From a checkpoint of a small image deblurring model.
Model: 8.61M parameters, 32-pixel images, arch unet.
Training: nadamw at rate 0.0014, batches of 256.
Data: trained on numbers of one to four digits printed on busy colour backdrops, 28.1 epochs.
Rows from block 3 of a small image deblurring model, named by matrix and row number. Rows with one number belong to one channel. Each number is 128 + 24 x the weight over its row's rms, rounded and kept within 0 to 255. All counts start at 0. After the name is the row's rms in percent of the matrix's.
After each channel's rows are labels from the 100 images, of 14848, where the channel reaches its highest value: "colour at peak" is the nearest of a few named colours to the mean colour under the peak. Only what is clearly more common there than usual is listed. The data: numbers of one to four digits printed on busy colour backdrops. In brackets: how many of the 100.
# convs0: first 3x3 conv (model.enc.1.1.convs.0.weight, 128x128x3x3, each kernel summed), inputs 0-127
# convs1: second 3x3 conv (model.enc.1.1.convs.1.weight, 128x128x3x3, transposed, each kernel summed), outputs 0-127

convs0.40 090 [107 122 161 172 127  88 155 125  97 133 116 171 125 112 144 130 108 153 113 117 160 147 112  95 166 116 135 129 120 120 105 122 145 123 121 145 123 133 140 120 160 123 151 109 148 123 107  97 135  94 141 123 137 141 121 147 151 103 120 139 130 125 152 143 130 126 138 116 135  73 172  99 151  85 130 112 163 107 138 113 173 157 111 135  97  98 143 142 145 122 129 141 107  82 112  67 167 130 149 146  98 142 129  79  88 103 130 136 161 111 126 122 128 130  67 140 116 137 134 109 184 123 125  71 137  94 147 189]
convs1.40 082 [162 151 130 159  92 124 110 146 114 106 129 133  91  99 138 122 105 136 114 107 179 143 180 170 149 120 119 119 122 158 158 143 146 170 129 147 106 180 154 133  98 120 148 133 105 119 134 128 143 135 157  93 105 137 145 120 125 136 166 112 139 165 104 156 179  95 119 129 124 137 117 122 156 117 109 102 136  96 136 166 105  89 147 131 163 115 120 130 116 129 110 113 169 177 170 113 156 134  98 149  94 141 107 118 162 123 110 146  85 150 156 135 121 120 197 118 154 146 105 117  95 135 145 128  94 104 119 110]
colour at peak: black (38)

convs0.7 143 [115  91  78 114 140 120 127  45 140 114 205 122 158  87 129 115 127 155 199 135 118 112 139 121 138 122 116 146 136 110 129 120 120 146 130 112 121 122 140 128 116 135 142 137 105 128 132 119 134 131 159 134  85 128 134 107 138 173 143 120 121  84 127 109 100 126 134 111 137 112 100 144 104 157 108 117 135 146 112 127  82 119 116 154 163 119 121  42 122 140 101 134  94 127 110 140 111 150 116 135 145 111 109 165 114 170 136  89  78 137 142  98 103 177 160 122 128 133 116 115 115 132 126 136 136 141 145 103]
convs1.7 122 [120  95 133 158 132  80 168 109  95 139 136 132 105 136 128 146 128 152 206 135 124 181 143 146  96 135 138 143 113 136 141 121  85 118 125 106 115 150 110 162 135 120 128 109 103 141 174  91 115 139 118  73 119  94  66 113 184 146 155 110 134 137 144 155 144 116 126 138 131 131 125 100 145 119 122 116 133 123 137 157 142 133 142 172 131 129 134 166 122 148 137 122 123 133 146  97  99 114 160 120 140 116 145 119 159 132 121 126 125 123 154 121 139 216 123 167 162 116 125 170 102 117 104 121  97 141  93 126]
colour at peak: white (31)

convs0.54 086 [133 120 117 106 136 107 133  77 133 104 157 142 142  88 106 139 119 150 139 121 144 125 108 143 123 104 112 125 109 124 118 132 109 124 147 100 180 144 135  93 119  99  73  99 158 151 146 134 131 129 149 152 126 106 115 113 117 172 161 150  94 123 138 114  85 148 125  92 121 160 164 124 145 125 158 122 153 144 130 158 100 111 165 139 150  76 123 140 155 126 118 133  87 112 105  91 142 134 143 101 149 118 125  88 117 111 120 115 107 101 103 131  74  72  83  65 126 150 119 147 163 164 105 116 134 159 134  98]
convs1.54 097 [122 160 113 143 125  96 115 146 109  88 115 145  89 183 134 113 129 116 139  86 116 153 131 109 117 109  72 132  99 120 127 146 146 135 143  92 107 100 135 121 155 107 134 139  89 149 116 113  92 103 128 121 119 127 130  98 144 121  83 103 191 132 121 120 164 117 118 146 118 127 109 106  97 183 141 111  96 156  78 100 122 102 128 152  97 131 201 128 104 102 105 128 152 140 102 139  98  67  95 133 114 146 129 113 150 123 110 138 131 123 128 126 145 172 142 132 127 146 136  84 122 158 102 144 102 116 142 146]
colour at peak: pink (47)

convs0.67 095 [107 100 142 145 114  80 104  96 122 118 101 142 109 136 108 132 113 139  42 122 162  95 107 112 117 144 124 123 126 152 114  93 105 135 130  91 159 139 116  89 145 162 124 116 135 122 184  90 112 132 106 121 103 110 132 151 155 132  93 144 131  99 166 111 113 112 128 126 120 120 138 153 126 113 106 132 180  88  80 138 100  90 135 144 137 101  89  94 152 100 153 135 121  75 125  92 120 116 122 172  98 127 107 118 104 105 163 152 130 120 134 133 131 136  97 104 137 121 128 148 152 121 113  69 128 111 130 147]
convs1.67 082 [ 98 139 140 147 145 104 110 137 137  99 134 131 156 130 102 178 117 189  78 182 112 154 112 118 145 129 150 112 144 115 161 162 137 140 145 142 124 132  99 126 153 106 161 137 115 135 132 169 148 150 105 160 126 157 137 149  96 154 116 131 137 171 142 134 105 110 129 124 113 111 114 132 108 112 156 168  98 131 163 100 152 145  94 116 108 142 138 119 185 147 124 162 118 126 118  60 179  88 150 133 152  96 147 116 100 149 130 147 113 109 147  87 159 133  96 133 136 178 127 110 125 141 107 119 137 156 133 151]
colour at peak: green (29)

convs0.9 100 [150 115 120 135 139  79 120 112 126 126  92 141 152  51 139 142 154 176 134 118 129 101  76 122 122 126 128 145 141 101 131 148 124 123 105 117 147 105 124 118 115 156 144 139 114 123 149  97 133 127 139 101 124  96 157 122 158  83 134 169 132 135  91 108 112  94  95 116 134 208  76 135 108  81 120 133 142 109 108 114 118 100 133  90 158  97 119  94 122 146  87 152 142 122 128  85  96 107 135 130 119  98 139 101 117 128 140 111 129  84  96 138 127 124 121  97 115 130 123 142 153 101  75 124 137 112 159 133]
convs1.9 084 [119 156 183 173 125 128 111 117 120 155 142 126 121 152 110 110  99  52 127 128 121 156 113 123 114 124 126 114  99 128 123 103 130 136 118 153 113  83  98 150 151 102 169  95 132 150 144 151  99 122 147 132 155  90 120 109 117 137 111 119  92 126 161 115 152 122 132 122 134  96 147 106 171 177 139 107 130  73 135 119 120 113  97 141  87 122 146 151 143 177 147 132  97 101  92 147 112 102 111 100 122 176 119 155 122 121 118 136  97 125 173 152 146 116 107 177 114 138 106 138 106 142 129 166 120 106 111 169]
colour at peak: pink (41)

convs0.70 089 [119 118 150 143 100 133 104 134 145 118  76 142 124 149 122 123 139 157  74 101 113 155 128  88 146 127 128 128 124 143 110 128 116 131 182 127 120 116 119 146 142 100  67 118 136 144 145 123 162 131  79 134  93 153  86 123 150 168 144 106 109 145 150 126 106 111 103 163 162 139 142 119 119 111 132  92 168 119 163 174 125 110 129 132 167 123 147 159 128 139 162 134 112  99  84 174 141 148  79 147 154 112 121 100 144 139 132 108 139 115 126 145 131 143  72 135 111 141 118 115 104 153  74 125 153  91  84 111]
convs1.70 080 [150 123 117 126 143 142  79 110 140 131 146 123 137 154 118 129 121 125 120 164 148 121 139 124 102 146 163 126 166 113 114 141 130 133 177 146 118 121 119 157 113 183 113  98 100 132  92  68 139 119 140 155 135  78 122 129  98 121 114 140 190 101 187 125 139 154 123  87  97 114 142 133 112 139  99 136 131 132  81 124 142 146 145 166 115 142 103 114 110 116 141 112 129 151 165 170 118 160 174 111 112 144 137  72 128 176 149 130 152 140 125  91 137  93 156 136  88 155 129 139 156 135  96 144 120 136 154 142]
colour at peak: grey (53)

convs0.6 109 [119 107 112 136 118 123  87 127  74 124 108 110 150 157 156 151 127 130 163 128 119 117 119 119 138 123 103 122 119 136 118 110 123 113  71 159 151 172 108 140 137 139 153  69 155  81 140 137 115 141 163 145 115 142  74 159 114 121 110 134 126 111 124 103  83 112 150 105 130 132 152 130 132 121  90 138 173 140 132 109 112 116 105 140 106 132  79 119 124 132 124 125 113 139 111 101 130 132 123 133 110 136 141 131 127 117 158 156 111 179 126  80 143 119 140 108 149 139 124 109 153 101  19 115  74 132 130 121]
convs1.6 109 [135 152 148 153 102  87 149 119 164  96 136 146 117  96 129 147 154 192 136 108 138 169 150 136 115 161 114 134 137 126 144 102 103 146 147  93 107 109 127 109 145 116 116 127 120 120 120  71  80 163  94  70 136 134  89 148 136  88 110 102 104 136 138 106 152 150 178 171 126 136 155 134 134 124 107 100 133 104 185 132 108 115 142 135 122 130 159 164 149 166 150 132 128 130 118 146  96 136 131 121 145 129 140 153 108 146 117 131 134 133 173 112 133 132 133 123 168 127 156 142 142 144 201 131 117 144 168 113]
colour at peak: brown (64)

convs0.23 084 [145 143 167 102 151 140 127 142 151 109 136 123 144  88 133 102 113 149 146 106 143 149 158 140 102 104 164 136 135 111 105  94 110 106 141 144 143 126 138 147 104 183 130 110 174 135 109 141 120 133 132 104 116 127 120 153 107  97 132  94  90 143 110 132 113  97 139 139 129  95 142 122 128 101  98  75 108 154 135  83 156  86 123 117 116 113 112  94 117 141 117 160 160 154  92 179 141  87  95 141 133  57 123 102 159 105 160 122 154 115 105 140 145  94 112 128 164 122 115 131 151 152 118 143  87  79 125 100]
convs1.23 091 [101 124 126 154 139 128 136 170  93 130  88 124 116 202 151 123 137  79 151 144 123 132 115 101 106 143 136 131  89 113 121 178 125 161  76  69  95 113 126 141 175 108 106 121 137 138 129 146 127 147 136 167 158  92 154 132 110 135 121 126 141 120 115 113 123 181 132 109 140 158 111 126 135 112 164 139 163 103 132 150 126 185 128 152 142 111 101 152 131 123 171 101 117  96 161 180 109 101 139  92  81 154 107 142 108 130 138 125 128 118 121  98 127 124 143 143 129 167 117 126 134 145  94 124 107 112 131 132]
colour at peak: grey (48)

convs0.91 115 [134 128 115 154 129 100 114 141 134 139  96 114  90 132 113  96  98 161 171 119 127 116 122 162 100 139 139  46 121 125 140 123 104 105 173 165 148 153 134  99 125 119 147 121 137 136 153  84 132 132 126 130 124 162 195 137 105 120 100 139 121 103 119 158 131 134 122 144 116 100 146 129 121 111 136 136 168 138 124 108 127 125 130 116  69 127 121  94 126 130 143 153 121 139 114 143 148 123 140 156 133 116 111 110 138 122 134 141 148 220 106 107  83 128 125 141 108 112  94 108 127  54 129 106 118 119 176 113]
convs1.91 122 [126  84 131 126 109 103 155 114  81 133 203 139  95 126 114  68 157 113 137 130  95 139 115 108  87 104 170  96 107  94 116 119 111  89 125 116 105 126 126  94 150 121 113 125 138 171 154 136 145 140 134 139 135 135 151 149 165 134 133 134 125 104 138 101 130 157 128 138 137 128 123 121 129 153 136  88 176 146 113 159 119 130 102 133 148 130 135 161 117 155 145 166  87 138 158 146 108 143 167 137 122  99  85 124 130 142 139 152 125 146 105 111 132 158 155 134 143 111 158  96  70 172 116 117 109 128 132  70]
colour at peak: yellow (30)

convs0.65 085 [126 152 143 165 119 150 114 107 147 143 125 104 120  97 109 115  83 147 146  99 147 168 135 124 126 122  94  96  89 123 112 158 112  95 164 158 124 129 119  95 134 179 139 117 142 111 159 115 129 107 134 137 151 123 158 144 121 150 105 132 131 124 162 142 128 163 137 100 114 142 132 148 125 161 142 108 135 152  95 131 133 142 137 139 122  98 112 148 107 128 113 133 123 131 135 145 105 152  96 140 152 108  97 101 135 139 108 110 120 176  93  98 138  76  75  57 124 187  82 156 151 112  64  91 118 123 125 125]
convs1.65 101 [143 116 146 104  98 106 148 121 125  85 105 156 121 147 152  77 147 170 103  94  90 129  70 119 150 139 114 141 127 119 138 127 119 120 113  69 128  91  63 145 126 130 131 117 103 118 128 100 144 133 129  94 132 135 134  98 132 131 106 130 167 147 169 125 150 141 148 114 104 136  93 100 119 134 103 135 131 115  98 154 134 107 102 180  95 141 119 118 131 153  82 113  84 131  93 136 103 109  96 131 103 132 124 165 121  91 121 134 134 142 122 129 120 127 105 114 129 142 135  94 115 108 122 135  84 166 189  82]
colour at peak: pink (38)

convs0.25 115 [118  88 103  60 168 132 116 127 128 119 146 133 142 138 134 157 131 186 108 211 104 149 109 139 153 103 135 136 144 166 162 104 129 150 123 139 120 141 154 132 102 130 113  93 100 124 130 150 132 101 121 132 132 110 113 104 115 138 126  85 115 111 116 109 124 145  49 104 112 110 147 164 122 145 131 123 140 157 165 169 117 137 125 152  97 139 142 131 145 134 158 108 120 131 133 146 146  97  88  73 135 125 172 143 166 150 113 119 129 144 143 117 120 107 101 150 142 126 164 139 130 127 140 148  95 177 116 122]
convs1.25 105 [122 111 132  97 187 136 135 115 102 107 143 120 122 171 137 157  99  83 108 142 129 115 121 132 130 144  96 125  88 115 158 113 126 110  84 131 116 119 147  92 155 116 156 129 179 131 166 117 128  75 129 188  96 141 111 143 169 128 124 114 145  87 110 144 146 156  44 149 132 132 136 110 124 164 130 131 143 161 144 117 149 130 126 102 125  98 108 103 114 133 100 114 153 103 129 147 158  94 170 153 104 128 133 109 119 117 141 118 147  83  94 121 120 124 150 112 126 158 154 113 152 124 115 144 106 159  88 128]
colour at peak: green (55)

convs0.38 102 [138 131 114 106 130 181 151  87 115 154 160 100 131 133 133 140 124 122 103 136 138 135 121 162 157 122 121 106 147 150 134 155 137  84 143 111 109 136 114 108 132 153 134 128 133  52 108 139 138 115 146 136 157 145  93 109 136 137 121 128 135 145 129 121  99 153 129 135 115 166 142 143 130 212 128 144 112 123 118 151  69 125 158 129 141 109 126 156  97 164 111 146 133 127 144  99 122 155 121 101 142 117 139 126 139 135 101 146 122 174 100 108  87  97 140 107 143 159 126 165 125  26 121 151 125 125 143 142]
convs1.38 168 [117 151  90 103 142  83 118  73 133 133  92 165  97 144  84 127 169 143 128 124 136 132 155 110 105 137 119 121 132 105 139 155 144  84 129 171 123  88 109  86 133 134 130 146 134 189 143 122 142 117 112 138 131 110 150 139 124 138 137 141 114 150 132 129 152 133 111 146 129 200 139 120 105 113 115 154 105 143 106 107 142 121 120 133 143 112 147 144 117 130 129 203 132  88 128 113 110 133 130 129 127 155 113 117 140 119 132 172 117 191 113 113 147 144 130 168 147 136 188  98 122 177 152 131 106 143 169 117]
colour at peak: black (39)

convs0.113 123 [114 103 139 141  98 123 114 115 118 162 142 122  74 125 101 103 118 150 135 116 162  94 153 118 130 149 153 132 135 153 114 113 105 133 146 151 145 117 118 151 171 166 117 120 125 111 175 109 145 164 123 169 113 177 109 133 107 130 111 169 107 131 133  96  82 127  82 115 117 120 126 125 135 145  91 104 180  90  98 131 104 123 115 128 128  89  95 131 143 172 148 164 110  97 141 144 127 110 136 166 128 144 132 116 109 100 169 154 143 102 131 144 146 138 116 143 117 119 102 168 100 134  76  71 134 142 165  94]
convs1.113 086 [135 147 119 149 134 186 114 127 106 133 103 124 154 100 130 154  99 170 162 121 133 133 101  99 160 121 125 144 143 120 105 137 155 153 117 120 142  95 128 162 125  92 173 106  96 115 108  84 152 126 120 114 150 133 122 156 182 217 114  88 120 117 107 129 166 119 163 137 103 130 157 129 117 128 131 119 118 183 128 126 141 150 130 146 110 135 161 166 115 145 137 120  91 120 145 162 124 138 167 121 142 152 159 115 118 142 138  96 180 148 111 134 149 131 171 143 158 125 152 129 174 125 152 157 113 145 137 132]
colour at peak: brown (59)

convs0.21 094 [ 96 122 107 156  93 131  98 148 124 125 138  86 123 151 114 145  41 158 159 129 149 113 143 151 110 129 126 112 113 169 101 136  97 137 121 151 151 108 151 102 147 157 154 152 101 138 147 137 132 143 132 160 131 163 108 109 122 142 133 116 109 114 157 105 101 161 121 119 121 169 118 136 128 141 125  90 147 152 103 129 120 127 122 148 134 153 119  95 117 133 123 183 119 119 116 177  86 107 150 177 115 129 128 108 150 131 142 206 144 178  93 115  94 149 107 118 113 135 123 160 104 113 118 151 106 124 170 130]
convs1.21 104 [132 127 168 148 138 148 106 143 110 163 102  84 131 161 200 135  28 118 146 153 126 149 143 146 122 126 160 145 143 113 102 118 135 173 111 135 129 167 127 145 147 144 139 134 135 107 141 144 139 129 158 118 146 142 135 163 123 141 162 124 109 150  92 151 141 106 143 138 130  74 123 142 138 102 139 113 150 117 131 144 130 167 129 137 144 138  91 154 142 127 148  83 145 119 127  69 154 103  87 102 122 120 124 126 151 147 114  77 132 119 137 132 104 100 125 132 138 106 100 130 121  96 145 143 141 137  69 133]
colour at peak: white (55)

convs0.108 097 [181 129 160 123 143 152 131 130 115 166 151 117 140 149 121 114 137 124 189 158 147 157 165 101 120 147 182 114 126  72 104 117 128 143 150  80 124 123 144 131 124 148 131 119 139 157 102 136 110 133 123 136 134 154 188 133 134 148 131 121 167 152  85 150 142 122 125 118 138  82  99 163 119 182 149 135  94 124 109 135 144 148 139 130  80 118 140 110 138 155  96 103 144 175 115 184 120 146 126 122 120 100  98 117 168 154 108  98 122 124 147 129 114 103 117 128 125 113 125 133 131 146 107 147 112 102  70 101]
convs1.108 119 [125 127 148 188 138  93 118 124 123 154  96 121 163 103  98 117 128 120 202  82 116 133 110 107 145  70 204 120 100  91 144 126 147 140  93 137 135 127  99 145 133  99 158 124 131 135 138 128 140 109 112 152 100 111 127 119 159 133 120 146 148 125 116 100 134 127  82 154 157 108  96 118 105 101 131  99 111 136 149 118 119 170 151 134 156 167 118 162 144 139 160 124 100 156 137 136 123 136 121 107 118 143 111 151 119 102 133 126 131 139 133 141 122 165 152 132 103 155 138  53  95 120 153 124 111 123  99 100]
colour at peak: grey (50)

convs0.69 098 [148 153 134  55 157 107 125 148  97 165 152 123 128 162  83 155 143 142 155 173 137 157 123 126 137 134 129 126 165 112 102 117 123 109 140 112 118 143 153 138 112 163 160  76  77  74 101 123 118 144 138 125 124 145 153 105 131 118 135 116 141 105  94 133 139 137  90 157 141 155 111 163 141 190 104 190  91 143 142 118 150  90 118 123 150 154 145 147 157 131 142 140 141 141 109 155 122 121  99  95 105 108 125 127  93 149 111  89 102 128 182 123 138 104 126 142 145 131 152 127 134 120 134 150 144 123 142 129]
convs1.69 081 [116 119  70 150 142  91 133 119 119  80 114 123 143 111 169 152 115 145 166 146 106 141 122  85 102 115 112 130 100 142 168 124  68 134 159 113 100 124 133 111 175 129 149 144 171 143 126 134 114  40 116 139 134 122 113 131 107 137 140 107 118 121 147 102 148 100  76 150 118 111 148 133 128  96 125  90  85 130 145 136 113 140 140 122  90 140 140 123 124 116 103 146 112 127 133 144 121 150 146 180 131 163 141 100 119 118 102 137 110 114 106 146  86 137 181 103 112 134 108  81 117 147 136  95 127 150 126 138]
colour at peak: pink (54)

convs0.76 104 [ 93 124 130 100 147  65  94 140 129 107 114  79 125 107 101 136 104 102 126 125  91 122  92 125 110  97  86 102 136  92 141 134 122 105 140 156  95 132 106 116  90 128 135 107 133  95 104 106 131 144 105 117 156 119 144 131 148 131 129 136 156 101  86 128 131  77  99 114 127  97 117 128 102  96 123 174 114 176 148 151 152 156 114 126  55 128 149 122  99 120 123 142 113 148 112 166 126 137 133 114 167  79 131 140 128 171 112  99 153 173 145 125 127 107 140 144 121 130 133 125  96 107 135 179 129 104 155 134]
convs1.76 085 [114 133 148 197 143  95 172 132 115 156 111 155 139 168 159  93 129 192 107 125  99 151 181 148  96  99 159 102 139 131 113  94 108 150 116 122 137 113  97 137 151 128 124 129 115 151 138 109 130 160 119 112  90 128 178 143 138 100 130 127 115 110 141 136 130 142 114 108  86 126 129 116 131 130 101  95 123 117 127 160 141 149 112 125 161  90 138 133 170 160 108  88 149 129 143 127 131 100 170 102 127 139 150 128 105 160 148 153  97 137 154 159 124 106  98 157 201 135 128 126 123 123 144 130 106 149 156 116]
colour at peak: yellow (25)

convs0.87 102 [105 125 172 133 132  73 130 117 148  94 140 133 128  80 120  96 114 118 105  78 127 148  99  85 164 122 117 121 114 136 149 103 119 138 135  79 162  99 105 105 105 173 120 107 146 137 104 119 136 115  97 118 119 160 106  87 123 180 136 114 145 108 148 132 105 124 128 128 148 140  97 162  80  98 118 124 115 127 145 134 142  84 123 175 128 129 189 155 137 129  97 120  96 139  91  99 116 123 149 120 179 108 129 114  93 112 162 130 119 116 134 130 149  91 116 136  98 146 111 107 104 160 108 106  89 134 122 134]
convs1.87 092 [132  93 124 158 120 128 140 148 116 134  97 132  85 137 128 129 128 124 150 157 161 128 142 103 127  91 125  80 168 146 105 150 154 129 155 169 104 110 132 129 139 135 138 139 141 132 168  96 114 137 118 127 156 134 192 152 101 119 138 122 179 137 139 131 149  90 144 114 130  95  97 128 163 120 126 173 159 123 115 144 108 126 149 129 132 112 132 105 109 102 113 101 162 101 145  70 121 146 101 143 147 138 104 122 159 108 156 168 134 150 131 137 136 123 140 112 160 133 103 143 148 125  85 212 170  99 117 170]
colour at peak: grey (49)

convs0.59 089 [113 120 131 109 118 121 115  98 171 172 133 152 154 115 162  98 142 118  70 123 126 163 137 123 114 202 119 113 146 136 126 100 150 138 136 128 120 108 136 131 133  99  98 148 143 160 135 123 158 146 122  69 117 122 123 110 141 152 149 153  90 162 147 103 126 132 110 124 154 135 156 218 117 123 122 168 139 155 124 142 137 155  94 148 165 149  90 139  95 116 136 118 150 162 115 123 134 101 139 104 133  80 121 103 121 116 152 107 111 103 176 143 135 130 116 175 129 151 137 161  99 147 105 119 141 137 119 120]
convs1.59 086 [123 112 121  91 124 147 106 163 111 103 138  93 184 148 121 139 119 125  93 134 154 125 146 102  91  85 128 161 157 107 142 149 147 150 145 126 117 134 118 134 157  73 158 100  83  86 116 157 138 132 157 138 159 160 119 142 100  67 112 132 112 131 173 103 133 126 160 119 116  86 146  87 120 130 124 111 187 110 156 133 121 116 106 128  99 103 112  98 132 136 110 101 116 123 177 137 124 112 128 184 146 150 137 166 113 129 110 104  88 100 109 155 116 128 124 136 118 126 137  96 124 118 112 134 121 133  81 152]
colour at peak: grey (49)

convs0.4 083 [171 131 121 128 115 160 125 145  83 182 108  43 114 129 117 136  98 121 126 162 122 147 144 179  95 108 141  98 147 140  95 141 126 167 155 139 106 140 129 121 177 136 109 123 115 153  72 146 150 106 149 126 136 166 134 135 161 101 142 139 155 123 127 149 139 142 158 149 117 129 148 143 138 177 127 128 117 148 121 151 126 121 105 101 182 140 135 123 144 102 137 165 135 116 108 119 113 136 124 149 145 117 140 153 106 161 113 180 131 170 129  85 126 168 130 139 176 128 144 121 131  94 127 174 124 124 126 129]
convs1.4 101 [ 90 122 154 114 135 149 108 153 129 110 138  55 147 120 197 140  72 152  94 112 126 109  99 140 153 125 117 154 114 131 117 133 134 143 127  45 129 131 116 161 116 105 165 134 143 104 117 138 115 152 148 153 157 144 113 126 102 160 120 112 127 122 114 147 157 133 107 116 165 126 124 127 137 118 134 118 142 133 157 127 141 100 146 168 127 145 110 107 116 133  99  69 122 153 115 148 153 138  93 108 112 141 105 120 124 124 149  88 125  69 140 141 115 134 136 135  90 149  61 159 141 109 101 101 132 141 114 136]
colour at peak: white (27)

convs0.63 111 [147 122 106 123 134 138 148 135 166 127 121 113 156 117 138 103 131 109 152 107  91 171 133 126 142 128 112  93 118 141 125 152 144  57 120 200 131 125 119 149 121 131 113 136 157  28 112 108 129 131 105 131 112 115 158 129 129 132 117 128 100 113 144 129 106 123  87 148 130 140 116 143 133 133 135 102 135 136 127 140 119 124 135 137  86 129 152 118 111 166 128 145 133 127 116 199 116 142 111 101 142 113  98 125 101 113 151  94 108 193 104 135  98 123 112 138 140 123 117 120 104  42 132 153 114 120 121 112]
convs1.63 174 [139 135  68 117 120 127 133 105 116 137 120 145 118 112  95 122 172 147 141 139 136  71 104 111 102 110 134 139  97 100 112 121 118  99 129  74 122 110 132 131 150  90 113 144 164 151 140 149 141 121 120 148 106 129 154 134 140 115 137 117 125  64 132 136 142 181 131 129 132 164 111 158  96 139 143 136 106 118 112 122 136  98 121 123 166 120 136 136  87 149 130 139 114 123 143 219 155 149 157 143 118 125 124 124 133 116 109 137 125 163 107 142 114 121 143 135 107  95 148  58  99 179 140 154 148 121 171  91]
colour at peak: white (76)

convs0.118 093 [ 77  88 115 109 147  41 128 140 133 103 144 137 176 173 119 156 121 149 158  94 152 128 129  88 144 122 121 124 122 151 144  97 115 142 100 156 165 148 110 117 133 152 150 147 109  88 146 107 127 148 147 164 148 123 115 133 130 132 123 154 113  89 135 103  96 158 139 104 118 136 112 123 125 120 116 122 168 139 129 119 146  63 122 114 118 142 110 124 120  76 128 173 106 142 135 109 134  95 123 128 104 136 132  91 138 112 149 161 137  62 131 127 137 123 155 154 101 122 108 117  90 110 136  87  95 135 145 133]
convs1.118 088 [159 124 154  88 163 150 155 131 135 112 135 107 109 109 149 152 130  88 152  94 140 117  99 161 151 153  83 140 113 138  96 131 122 105 121  94 126 152 144  88  96 106 114  93 166 130 143 134 111 119 106 145 129 150  85 123 165 143 140 106  98 106 113 142 140 119 126 163 119 165 148 138 155 131 113 100 113 112 177  96 131 109 151 115 108 108 130  95 141 156 133  81 146 120 145 113 127 102 177 153 151 124 167 136 121 119 140  88 157  36 145 135 135 123 138 123 125  95 125 160 154 143 100 138 110 146 152 120]
colour at peak: grey (62)

convs0.102 104 [112 113 130 145 113 142 119 115 112 152 145 110 138 120 115 113 115 194  85 100 153 113 118 122 147 131 149  96 130 146  91  97  72 162 133 128 127 147 122 125 152 125 141 105 124 122 187 122 122 126 123 166 107 151  89 153 106  94 135 165 122 112 132  87  95 141  99 149  80  96 146 133 113 147  90 137 160 129 123  99  98 107  79 107 122 106  70 111 145 126 150 144 112 101 162  68 164  98 139 157 126 126 140 118  91 131 140 123 145  93 106 110 128 114 122 105 123 116 131 128 123 141 100  85 100 145 150 148]
convs1.102 077 [131 167 147 115 146 119 141 106 119 134 118 147 117 142 157 138 119 144  62  79 137  99 165 184 168 138  93 173 103 176 150 142 148 139 134 117 119 103 117 142 128 158 146 155 135 112 108  92 116 141 132  78 108 101  88 159 128 151  99 106  92 142 110 125 152 138 113 121 156 104 136 144 129 146 152 122 119 182 128 160 130 112 133 129 145 163 117  98 125 151 155 146 152 125  81 144 126 111 167 114 127 147 136 130 138 130 153 116 129 122 164 144 150 171 138 156 136 159 153 186 134 138 170 140 147 151 131 155]
colour at peak: white (28)

convs0.1 106 [105  73 144 105 137 129  81 127 149 121 112  86 120  83 135  88  92 139 126 118 123 152  92 105 113  92 103 170  94 106 111  75 127 133  89 127 139 133 135 139 124 150 134  89 132 114 109 132 145 161 124 144 111 112 121 128 122 184 109 119 134 123 122 128 157 119  90 137 136 118  78 148  95  72 147 125 113 149 146 123 165 126 100 122 113 135 137  88 102 119 134 109 135  91 137 150 144  85 169 106 124  99 101 116 130 117 132 129 131 113 108 113 129 101 166 121 107 142  99  87 135 153  76 145  71 139 118 116]
convs1.1 109 [163 169  96 129 130  93 114  89 140 106 111 147 114 127 114 127 157 116 127 174 135 116 121 156  93 128 135 121 142 119 115 122 129 105 146  94 111 127 154 139 135  98  73 129  82 153 135 115 112  69  97  78 153 132 181 108 143  68 157 130 130 142 155 111  99 139 149 122  88 133 109 120 124 144 141 157 149 123 133 156 108 106 148 141 132 112 141 132 129 154 127 168 128 166 124 164  88 140 143 167 145 169 124 160 142 140  92 171  76 147 143 115 126 128  91 112 139 108 158 110 141 103 146 149 133 124 156 121]
colour at peak: pink (46); white (31)

convs0.98 113 [136  90  94 117 138 111 110 108 114 107 123 124 163  73 133 144  91 162 116 114 144 139  99 153 125 135 175  85  97 150 106 120  94 115 123 114 162 130 148  89 116 130 120 136 126  94 173 140 132 137 127 148 122 105  95  87 122 129 167  88 114  99 124 131 103 108  87 163 121 111 135 120 127 106 142 163 197 139 123 115 104 111 140  90  98 151 157 107 120 101  97 137 109 137 140 107 129 123 167 144  85 118 137  99 150 122 133 102 139 161 118  81 110  80 135 105 107 140 120 166 110 113 120 117  98 167 119 141]
convs1.98 089 [159 140 115 158 167 143 150 105 138 131 146 136 135 100 148 118 151 131 134  73 107 115 175 126 157 120  98 120 150 168 116 117 134 103 151 102 120 138 103 124 158 110 127 106 122 119 133 143 115 141 182 122 113 145 119 173 151 123 135 138  98 116 177 143 137 135 138 103 158 152 151  75 138 218  90 125 110 127 156 172 112 123  96 132 150 170 144 129 107 138 156 130 111 137 109 154 131  99 138  89 146 121 131 132  98 144 117 139 144  80 141 139 140 169 100 147 131 151 100 130 182 112 110 128 145 120 132 154]
colour at peak: green (41)